A small image diffusion model, trained from scratch.
Training: muon at rate 0.014, 21200 steps, batches of 128.
Rows from block 6 of a small image diffusion model, named by matrix and row number. Rows with one number belong to one neuron. Each number is 128 + 24 x the weight over its row's rms, rounded and kept within 0 to 255. All counts start at 0. Numbers have three digits each. After the name is the row's rms in percent of the matrix's.
Before each neuron's rows are labels from the 100 images, of 14976 (inputs lightly noised), where the neuron reaches its highest value: "peak at" is the part of the image that holds the peak; "colour at peak" is the nearest of a few named colours to the mean colour under the peak. Only what is clearly more common there than usual is listed. The data: rendered dice on a table. In brackets: how many of the 100.
# fc1: MLP up (model.blocks.6.mlp.fc1.weight, 320x160), inputs 0-79
# fc2: MLP down (model.blocks.6.mlp.fc2.weight, 160x320, transposed), outputs 0-79

peak at: centre (40)
colour at peak: brown (61)
fc1.221 099:152145178106116187134119131124082084146168166131117141148133148142121112125158157122166144127157187148088118119148131116100123135124115074102119111093134106137114140155146082127098103131135151113116136099149123118108118070138112120131122135
fc2.221 100:113106139144160068105090137139150150133122110127144138102133111119152144090084099125110128125086110137147140135099145132144143139120152160117140148147100135074119117125129158137143149120138094169145123162157131152113111189125171165164139134

peak at: middle left (36)
colour at peak: grey (80)
fc1.26 101:108125134134144123104138132111108080106140141118116119120128104105134169158087119140160120152158154094152141127150164112146149075175101117103120113100121088105092118109133098124152136177140110169158112145114146108116127151069122163100115102
fc2.26 093:105113128145128120112122126110178110133123157108171129134155114160135100095128151170101156139142133117117090133105096115118075161105147129136153147190160155145128136140113143131140114105129128101120141116117121130125125111151145087133143134

peak at: top right (25)
colour at peak: black (36)
fc1.109 125:135085087134143123111149167138155143156150140136080117101130135164118142165093133134157120114109105111099123149161095127209131106137103130119135157177124106125131114143146157145173109095142110104163140128117141125119149159102084100131107092
fc2.109 104:128156185114124105092091140113098139100183144151112134117120134142128111116204096097147148133164167120125106159153180153065136134145113145115140084073106102157100109148122114123097143145148118133110136114125141112158155104115116156118171133

peak at: middle left (36); middle right (34)
colour at peak: brown (57); black (34)
fc1.150 089:109129124111135136093133140104157121091094155182149107141116104108146150134123106106118102153097155103116113126147082160153125104154151154141095086145189162133135136177110113123101080127148150117114150116125100150106152163118084139109155152
fc2.150 099:129153135149111099126091090118121132178148130087138150081154157126088120112114188133157156108141083145149116121148130112060139163130091104131123131088134102116118138133162161109156184067074129135134121118108148145127111106126185095135159107

peak at: top centre (74)
colour at peak: green (31)
fc1.17 086:118134087117104126137116095128122139094124142138133132139121163129176153134111143096101117135128138141140159141154159099096102097116121163134169163143154154187124130105141142123153134166132103101144120092090142127135178124109112125124157139
fc2.17 100:116128148091109135136097130161124138168125100137148163109194119164111155117117104151104138104182115114106106152123102139148160159138111096164121111158149111094146131141123124143072113122166156137141121121118147103160094113075139132098086093

peak at: centre (32)
colour at peak: black (53)
fc1.233 114:141121147114100120118129118117129118164170160166085155141113134125148152136153084112112150105133092165107127096118102145129122110158101147149079132169109155113109127141094130135162144158133116111106119094124090092126171093130165104167165098
fc2.233 094:127138131127155161123124122166149114082075142119197104110144125133102096133129160158119100102105143110132113180136141104145130141068146126105158107100095126176133128108154101131073111107131115117140143178144141151104108178103089147108092095

peak at: bottom left (42)
colour at peak: grey (43)
fc1.201 103:171166095117109140071135182126111152147169123104165121108136103152135112152123144131123137150146155105150089119147115115152134113121121129151143136141169120142130165128132100130125129087139131125118105134121134128109091090130103123137113095
fc2.201 102:157077144121137129135101106136152101136136143115076147133125135113091129110142127123138141114120150135124125113124144123112174125148141123082112147094113154137117115155086137130104112125143153124146133146068147157127132102155156119126111129

peak at: bottom centre (36)
colour at peak: brown (61)
fc1.312 102:096141125119158151123151137150114122101103145155151124125143134081131154141138142088168108175108141118081102102138131114087106143133141152119134142129132123125130182109128141142189118175124136128159097122165174122123164081164165143128114107
fc2.312 093:118098141133094127119119115120128133130121132095096207134126126155158135113149148140099113134124131140143094137102113119157170126103123132149111092178116120097084121163117180195121132180145131140125172122093112136142091149081127083092106161

peak at: bottom centre (56)
colour at peak: grey (39)
fc1.127 101:076191153136138122114112135125167115114115150095148120132124135137161127099137148100145124156141135145153145079149108122146140168127173156122091147102100130119112128099085137157142095064141140145125123168132153097121117147156147170113119132
fc2.127 104:125110144153109103167115123133116171141145112176146147133144137101149119131143115160096144110104118130138117168116122127109130091107118117164165059132155134104151114155158107100145113154132134119112149122111129127152134140062151132149125105

peak at: bottom left (37)
colour at peak: pink (29)
fc1.93 091:171113133098102143143051127153114109076140141088122119109139123141143125166155147104142105136128096152142100135128094141132134138111111101133113116117135109109128176122155151122165118098130113155170152136092137102094093123096132138103132117
fc2.93 105:077120111149148132116209125112150110184108124143128132134139132131105156103113104127140141157119130101111166118146109095110138112147145141131133122150108154160097096137116143166111169154154144086116141152120108128170162111165139110128117135

peak at: centre (44); top centre (32)
colour at peak: black (42)
fc1.80 100:159110147107111111103132147146097153093104141149105089122146120139156124148126136106118131135158148111068140139163125146132164144119096137097133148119143141130108136146210143175136091133097136086154147143118139091118124076125117122123114136
fc2.80 109:144142122118143104151133120153147100145125106101120120122109144118144130087148116127120127128127097131171116137112139104128116122142157095156146109119141150140155127119080138103111180087163110174095130081141128185123106152173152157158141109

peak at: middle left (34); bottom left (27)
colour at peak: black (42)
fc1.25 094:126103086112149070129110110138109143127091153108151115113148149168123103090121118123135122163127102127106116108125106166108140087158118076147140144142112131131149143122128147142165162152152129100132143105097136133128088164142119116139116189
fc2.25 102:112156171088118125135160135073140122137155109124093168151134124150098142135125122106092160085108142127173105111086112114153103128110147104086106079140103125155135120139134056121096111108123093163141080094160135150143162136106126125139127136

peak at: middle right (33)
colour at peak: grey (39)
fc1.21 086:119110123098143110093142105136116163115116179089165114147100165119124089109119115120102114148143135169139163166113154168085118112124166094144119091155113125093109130134141124152109138159133087103183095128129152109142133183134173116145114117
fc2.21 096:108136152173132118174129160090146102128119086138142159077183097134156152152127139147106128143127117091112108130118070115164125181112080150107130141129149121145139146132110118100118110117094143121107129102100098134115129137107109092152129146

peak at: middle right (92)
colour at peak: black (40)
fc1.62 105:156104085135137107119167112170192123120102165160118143104105138147118165111157107150138129118118170161138149120118105112126153157131122151171111140140135164116086123168144114149135148102152184133169121118104114108118116132129121131139152121
fc2.62 104:116071171089125137115062138146134147169149097109103110148150097084140096138127093098168113134167116134078112140137141132129131125135140134071138140094109129149131124149149160079107133141176110141149172110135119124125111155134129184141121145

peak at: top centre (53)
colour at peak: grey (52)
fc1.20 092:123145136126129099119118126118164119124131178115121105136176155105123131121112135104155108194123129119158092133111138117124081142112122142098140120147129137148129121138095145114172135186125154119123095135133114138122194135116116107090124089
fc2.20 095:144109146140124157127118120121116112139157096138146156117121093163124128125142089128134167082130107129084135092153120117119135136097150150169106153088142137114128122100143124129100146117088108124141157133121109121154149133142106116130131172

peak at: top centre (28)
colour at peak: grey (38)
fc1.282 111:115164104077166148121135150110122131123145118178132139134148156113089135155118134099132151132161086131118105126127136087107115128121117156133163116100135116084130146126107100122191127172134134121156120106107146165126164111133086114137150146
fc2.282 093:148106133170105139141130150158111112149118091085104137116121125131153159091138123174124126116111178121126138097120122161161123113138151107125071085123118103138090069156079137102099147077141105164138100105177109129133112161087120151116102153

peak at: middle right (34); bottom centre (29)
colour at peak: green (29)
fc1.245 102:130123105144161110158141134131146135139130133116072116119149140102155107134151129128121084174094137139099058140155119160109107139148139082144131139102137090086132130106113106117166130156155145116141129114147149117101153154126119140097124133
fc2.245 103:115166129144112071107166085187163122125146168120100148148110118160131157120127143124133171138128110122145162121075088164135112172129128133112155103142146155139163172148139104105070129128129133145104126143128088138127119115121152126161119112

peak at: top centre (49)
colour at peak: black (44)
fc1.158 106:094123156078091135131106107127164124083120099132106140116119094119183173149126172112144137107125143138050088125115149126136172093131144127083119133142129126112156160148105151126083139169126119152112151107131163136105125136102094118125136117
fc2.158 076:148155100143149133148133172113073095191103116123155123110155112136117088099100084138150142101127094152136162127113110162165092117154158101161147127150118153134179117096128098133118111173112161176182097118138106129135139160162107165125140112

peak at: bottom left (39)
colour at peak: grey (36)
fc1.224 101:132118116131111114104109150134092123125139121152152125101123138173120162189124116116104106144119126125151127109123113149121158146107103124128122074125112141121156068129154145130125147167103149139135163165105113116111152114104169156102153144
fc2.224 092:131110113100159143143099126095139144117131099178093085118144113117175140150094136140142126113121121115121150081112127118139114147128152102088094170135138140105088106192119106122101115113139113119138110114120143134123135177129130099169125115

peak at: bottom centre (51); centre (44)
colour at peak: brown (55)
fc1.175 086:108111142149124119129177137126130161151096137141117102145114094151106153131122077138156140162138125160130179125148129129129121133113141093158141165120124108153187158099148157122168133134093133088102145125132090171084136132119128118098116119
fc2.175 112:150173128106136117121110123148095093149120118154153124125151176119133117145108197131130115146123143116129091089137146113145116136156114144116131090148119134151113115150138133160075102080121123122116088133118158076149131160107129140137143141

peak at: middle left (35); bottom right (33)
colour at peak: black (84)
fc1.193 087:114145107157142096109146146134153143120137088165130145094107108157133151103068168126156136119082092112146208136139108115163070115118130129151103115142139105158153125130123140128146168139151109146150117105105146195156146168129132119169158121
fc2.193 096:150145120173134126149120146149137112148110161060184151136144178097129127159132090128114075123132179121105065116116150114123131164143138140135111122119110152128088136162109127124079130117124187150160107146153138132131127148138173157130128143

peak at: bottom centre (45); bottom left (30)
colour at peak: pink (25)
fc1.215 108:156104170095097111107105131115141111126130119141122094114117142110136110175152130104112122143118123153149143137074172116118175138164157159128124102158100162140129157144164122132061124082138098125056140173112114103131079104069145097161141128
fc2.215 118:078161106175109109123128101129131143184134163110121146150139115141164147106102114144157131138152120161134122107121102163163121158071112071169162117139154146134125128113127151147128108162127173118158161099141138109126146136174086160089115139

peak at: centre (94)
colour at peak: black (36)
fc1.256 096:100075143121114123133125112122155123098143075102134158154135105149175131149132115132139113172065138148088135134143125139168147176080112130140135137154116104154132118089119151115181145175128188105107149139095088138165129101130105137130136165
fc2.256 100:118128092145131150125116112107120154153135141164076119134147107124114124101144113096117137100166129096148105113129143089138159114154128119104145151097123080138105209145142150054094132122149097141124163132142182112058085166128128105125075071

peak at: bottom left (31)
colour at peak: pink (28)
fc1.230 097:127134109166120112163102134142163119126080126141141145130165156103103114135114121146112113122108098125100098122138100125120114090124128124138159139129118129141148128070079110118177138107110122111151097098114114152068139112148100169160141120
fc2.230 101:087103126088130133189124104138108134108197149092091123132137169124127138119135114164157127128120132172126137118141104123151135158131185099097166129151096092133142108144118118144108119149143152094149126157109145149159161122138120099102151134

peak at: centre (54); middle left (31)
colour at peak: black (47)
fc1.110 088:126085124166162150121130145146171155146132121164136135114079161107145136126147112129176104139125172128119173113153160121115134115159152090157131115123143168125105115131152160082122137167118140081077100155146176142096122147146117117140107134
fc2.110 091:129156107098148128129106138126095112138119178091163114120188132173101097124120140134084168115146104124090121174108044153177150147134086179137154148116121079134144145143135119161133180127126144156143145118159087150148128126133148139121115114

peak at: top left (81)
colour at peak: pink (29)
fc1.191 093:115166060151102086148138137157110098172134131157154117159189143097096124138113096143141101102137151111132097164145124098170081145106116153121123140107159137159123091093147111116109153158128150116147143156138147196108115152126127100086113163
fc2.191 103:079124139103094123147105164128125140126157127113124151117124139166172128131105143145157136145137102153117149071083159155103131142156156132113120103166140146156080087161114136166139132144143122125125154134101108132150140107099144147113116112

peak at: bottom right (37); bottom centre (34)
colour at peak: pink (26)
fc1.288 111:130096136141115124123084116124122109105121184109119115097156076165133143136178137113147102148096095123136153160120132138129133119168114117087111137126121106147096147121145177142156102113119100103116099106067116104103114079109119151134145148
fc2.288 092:143137144123113137070133143159118160127128109149156156130111152134147117160064110138139155104132124122113113146129121118144099132118110138140132124107147140103171114139128110155132132161157176146154149166149138169126120194116150083079113077

peak at: middle left (37); centre (33)
colour at peak: grey (40)
fc1.197 108:091122117096125103127121186162123118144092112131149120114170142166139157083126155141121123137124129085109112125113183125095123130111149150116132126150121134162097173133150132167147122137127102129106140133137114160162138150148114147096139154
fc2.197 099:121108154178112133140075111074144150134112138122106124099161129101124103172142104111151101124111137134123123129112133113133136139127122135095098153157150154076121106141128079130092137090146111156156152156134073123114106191175134124154135104

peak at: middle right (34)
colour at peak: grey (83)
fc1.13 098:141171160158129115110106140068093147106137168112118138125143145154193137154101145116115195108145123122108103111087144117126138122139153126105155120123116118124131148169102107054108134162140144137118135127089166127130122142100087124110121095
fc2.13 081:110111142186127112164148097135102090109109141099149123106133098149123140123169142143116099152099107127146124107143164118126077113154109104129122126169127148121106129121146136090130092121138142109127124125088118115126135185110171143125126137

peak at: top centre (33)
colour at peak: grey (60)
fc1.272 128:133158128164122092101145088145140151122167169164113141131164120152146153125105162098112132116108148123150151127127148156160122120164083150132175114153123149106140102125127158101124155099162135128120093104130120118119112161129139169120130109
fc2.272 099:112122118131147116108128166144128077148095127087152135091136100155139093104159125093079160108129117130124133098136132090125110102127190138137112143120112178187156161130157133095110102164088167138152155154111135129149131107140124118135130126

peak at: bottom centre (59)
colour at peak: brown (59)
fc1.198 092:165140140124145129112141141122137079145119166121127126118114119109133154105158120104154118165109148152130094150132124146118107131128130144120148100125083063103110137128133159141112156109147139131146111095139179121119152152145126104132111064
fc2.198 101:099134123106099124135093108142175183127082141169152093111155120127092118154115144137090143097159150123107155128145136123137129118141127103106093163115143144150129097108080106110124131110130134141111158104149090130127082163100124120115149133

peak at: top centre (31)
colour at peak: black (33)
fc1.319 105:157095153094143111162088083132123129070147122177147110142147139126116166119119178155167147163163110128157110132146186173092114127150129112128137123151118115133087147128144136133094150098167169170119112132114083132128123125136150173140095165
fc2.319 118:107139119148094134142153173091110144155123089086084119133124172145127126133148104104121107086115134131104165145121101141124124078127096057137127116100144119132127156113149118158139161112116105111098157133109129125134150070110084115086107088

peak at: bottom centre (40); middle right (28)
colour at peak: grey (69)
fc1.216 108:083125117140081171141129105107107146132142139162124122157102129139137159097109150166107091157120160101146152121159143121129105121186130159117161142139170128131120093160131120117097154094138098119113142111118106120092134139124098190104134097
fc2.216 091:149133131149140111079127109113147087120128135065112087087141139180120109124117121077131149136152109125113112162134137148135125126082140121136124084131164126168148158121111152124138103161122147148143136155123167138164129147155154090135152143

peak at: middle right (29)
colour at peak: brown (56)
fc1.47 106:171100146150119102134131159116147108115133115135069087124170127155113127162102131178127104091139161149114139101112116114180071140112136134207141136131125092112164117159116117129144133124162179128162117086141153147123143144096106180139152171
fc2.47 110:114167095132131068120132096126109153118102131117165112125128142124147143098137143078114128147099116111149118192131120132124115133106110104131153088132137130140103122118145094153144184124112109097117124133111123087106114127120124058143157130

peak at: bottom centre (54); bottom left (34)
colour at peak: black (45)
fc1.189 086:136147149125147109108129128157130113147110152109104128132115163141127164108109103129120128132172136153101157117147101187129137063136110137174139112147150117104140162136155198117128104112109139097126095144144141118120127165101115125100115185
fc2.189 105:135093091130132144091081115118109161137123124164164157118153109096130107142105141152145162096092129099151127144135125074119111175135142141115143159126121149143111080116101060106144135129148110151119185148112076121147139107171120154158132056

peak at: bottom centre (40); bottom left (28)
colour at peak: brown (76)
fc1.43 106:182112127115166106071124146129114136113170117128156124103147147120115146142138147098132116129086162119086150138147128104112091123166137121140104158099110140143130106169149125115148125140112131113141130169126102132095105068131153166150114119
fc2.43 125:132103148127095159201134146135099157151109187182124140142087122162096141153112114149108139109112078141142130099122141135127163127090110120133129147152146124104113158120137168137112091113132137133143123109119137111133144161128144140070110117

peak at: centre (33)
colour at peak: brown (69)
fc1.122 113:133120106119117108126149130134132154156131137158119122156096165156085141114127145108091138113120183131152114151129170142118139148171105148115129119089076144129156109113134144108132122123102124121166149101127165138137075112122145098114114172
fc2.122 105:100172159090108154123123113134095159131143110140145138135115127138159116157149147131142119129110139133084142173089100130137147090163127116127106131107164081138095069134117127150142119131136091158087109136129099114122141141132095162196127105

peak at: top centre (49)
colour at peak: grey (34)
fc1.284 115:100118094163154113136148115192137099086146128094199092107132163112128158105143122144148130144133157075087149122120100095129115140143126140127179124102115120140126150095152136142169123112156121158119122164123183137121096142107147130137129092
fc2.284 094:127134158135111113159099132114104168132122088140044131148163161126125112165133126154119094119134097162129103155143138160118147113122135108134114101143113100098146068186069110121112153144158146140115118112158060141158177137088124110131105141

peak at: bottom centre (47)
colour at peak: grey (78)
fc1.116 096:147113120106104164133101105100162156113123168122103133154158149153144151157129147122119139103137129101106150093088118115108142184121175140089139143116128131112094129110108132131088128144150111116079116128130116192104131155149117120070148072
fc2.116 082:123141140127157121108147169168119108134151151125143107111105141133137107122140125101166160138114143148122131153105195122142091078106115120153075132147135143149128148172150138125150115135105104122131140151096126084132150130124172100184122122

peak at: bottom right (39); bottom centre (34)
colour at peak: pink (26); white (25)
fc1.8 119:118112122140146122096098154122082112107120147147088116136128100160144144172172136133174094131063120152160103160136146132154147119147122124121123145098161118170134125138103191167146112133137114115136133131072125118110094131100158144133170102
fc2.8 084:161161119134139138141133090122145114139130155112132153097176142116126112074118148108104168113178113096082121098116127142108119083139129100106135116125106119123111135122167084072115109144143157145105099113171158131145171118138101155094110133

peak at: centre (66)
colour at peak: brown (56)
fc1.253 098:089139116183120140127129101137151091151102108124098122116071098123142161139160101172144148146145121128093099134112109106086092151137120173103159129124108141145124137138100129100169141133088179081128124141150082123151128156126115163157161164
fc2.253 096:103115103107107091158111142122123154137139104133107120141135133158155109124125158079099139136088125162122122148125122133147132082144177099112103140135137106166123090124170125131103124110140091159120137074077143140079131123141091124154086105

peak at: centre (59)
colour at peak: black (98)
fc1.203 104:114093129141110109102141123133163127137135152166165117097125109104119154159127129077150122153094124085143133137192123131178156106089113166104160142156131108073142159124127097118136063109136117084138115148119106128140138141091145102140133120
fc2.203 074:063157133123134106170128158116129160147092102092118145094145072119113154141109160127089116081146077144133117139116098167131101099149153178140099151151132176138153140068140152129105146161103127177130156110193103134114122166106161146121144145

peak at: bottom centre (68)
colour at peak: grey (36)
fc1.160 104:153161155105115129122085122131119099154076157135137172153119112114112112154143138119122122118097119183116145121142128128113147122110176141152148151107138110094115111171139138134126121127101145105125149138138117119108151131089120148094134097
fc2.160 110:108164124135149126114156152175153090133138144108088071142140124167174137108119129127163103107133124095099133194110166164118151118096099110172093094138124138114136143131162137136131145157141085140122102155121148154121132139148159137153114144

peak at: bottom left (36); bottom right (28)
colour at peak: black (82)
fc1.7 131:125122128117138125135126110117113131129109107101118124106151145127158126122151180133113106125133154113127160167114176112103128133116128137184157152120134144096114120118102124124164114131115079109132171110142113101144122141119131130118123136
fc2.7 083:115135138102130158137149146153097112181136133118137106118174146127130144118141108121113142153143129146110097106179117141098112145168123122092152156136114165144126149156157106097101158134137122122133077132127129157116133100143135127117103097